{
  "encoder_arch": "resnext",
  "model": "contrastive audio-text model",
  "dataset": "songs of 200 made-up bird species, synthesised, often over outdoor noise",
  "train_examples": 39062,
  "gain_aug_db": 10,
  "time_shift_ms": 100,
  "n_mels": 64,
  "hop_length": 320,
  "input": "log_mel",
  "spec_augment": false,
  "win_length": 400,
  "tokenizer": "word",
  "vocab_size": 50,
  "loss": "softmax",
  "embed_dim": 128,
  "encoder_norm": "groupnorm",
  "encoder_activation": "relu",
  "encoder_weight_standardization": true,
  "encoder_depths": [4, 4, 4],
  "encoder_kernel_size": 3,
  "encoder_stem": "deep",
  "encoder_avg_pool_shortcut": true,
  "encoder_widths": [256, 448, 784],
  "text_encoder_causal": true,
  "text_encoder_width": 128,
  "text_encoder_layers": 12,
  "text_encoder_norm": "rmsnorm",
  "text_encoder_norm_position": "pre",
  "text_encoder_activation": "star_relu",
  "text_encoder_mlp_ratio": 2,
  "text_encoder_head_dim": 64,
  "text_encoder_fused_qkv": false,
  "text_encoder_bias": "all",
  "text_encoder_qk_norm": false,
  "text_encoder_parallel_block": false,
  "text_encoder_inner_norm": false,
  "text_encoder_positions": "rope",
  "init": "small_normal",
  "residual_init": "none",
  "optimizer": "adamw",
  "lr": 0.0022,
  "beta1": 0.9,
  "beta2": 0.99,
  "eps": 1e-10,
  "grad_clip": 1.0,
  "ema_decay": 0.995,
  "steps": 4200,
  "batch_size": 64,
  "epochs": 6.9,
  "lr_schedule": "step",
  "warmup_steps": 80,
  "weight_decay": 0.1
}
Rows from block 7 of the audio encoder of a small contrastive audio-text model, named by matrix and row number. Rows with one number belong to one channel. Each number is 128 + 24 x the weight over its row's rms, rounded and kept within 0 to 255. All counts start at 0. Numbers have three digits each. After the name is the row's rms in percent of the matrix's.
Before each channel's rows are labels from the 100 clips, of 14976, where the channel reaches its highest value: "lies over" is the class under the peak. Only what is clearly more common there than usual is listed. The data: songs of 200 made-up bird species, synthesised, often over outdoor noise.
# convs1: grouped (4 groups) 3x3 conv (encoder.blocks.7.convs.1.weight, 224x56x3x3, standardized in use, each kernel summed), inputs within the group 0-55
# convs2: expand pointwise conv (encoder.blocks.7.convs.2.weight, 448x224x1x1, standardized in use, transposed), outputs 0-74

lies over: upsweep
convs1.163 050:096132124113106092109097121114113080114117104127127108115109040122151110090098116100112108122125139100106145114111103130101113139138093112114137116135126123117108065140
convs2.163 135:127113116116127136133160125115135086156082108124156140117102088117115123139075092096104157175134085101105118156148100145120124088136142130108160103145134088126131132129109122157119098145141087137137145134115155157133130111127

lies over: upsweep
convs1.145 052:109116121099139112092093118140142064116108095137146106137128029143141130112115153112094103138129163107123154110118116128106119136130110117107122127147145125122092096132
convs2.145 104:143083088126115138148169124104124112158079096121155137115105084101108135149088130112101129144125084135097104152134117144133118099138149133156154091158135089114133109099103081137113089135131094140125160107121145152141135123136

lies over: upsweep
convs1.143 103:130141135129128117132114166114120105139138142142138116126083118137172118080114139126133129131135176116121175121113120152074121189137106096125138132070138126121083096165
convs2.143 103:066148149187120150088081156145060144099153136162078116164142144134128142118151144124139102086132148122133143085084141082153126142122125137138093132132135140119099123124152149123163142080085145124064114104145078090137143130136

lies over: no call
convs1.171 145:162141160124110117086164110113114098081116111119118107106095157150116116137109113112110081160117108100098115110086114104125118159161110120150098100155103111108148101106
convs2.171 081:149130155123131141139120126202140159129162152108144117118150148167140105121112151159107154128100116114123108116115165131098125145070119112106125181122096152132145114121126159130083173146120142126143142163137139135089100118103

lies over: upsweep
convs1.106 036:120145098109092099177086096118108140118130106112106157105131159121118112140083109117143107117078121076123145170096134098128117112087120113097106112116118100117153135122
convs2.106 112:157115104132112091129149127137115101172074103113148140108098075116115120130077087117109151136114083125086109139184089150105113095148135135098152126143145088107149102158109094131123104155151082150148145138104143132142143128127

lies over: upsweep
convs1.150 129:137152140126136127136092168127125092128139136139142121141078088139172129076127137127128131138139168130124171130120133137073133180141119097120145136066147138127105103157
convs2.150 101:104132144151142149088092162139121139118139134176079090161142140128136133107148174124131122083121131134148137084077139084154129136123128130139081125131128140127076147092152145094141131081131148089088075108139076086130147138140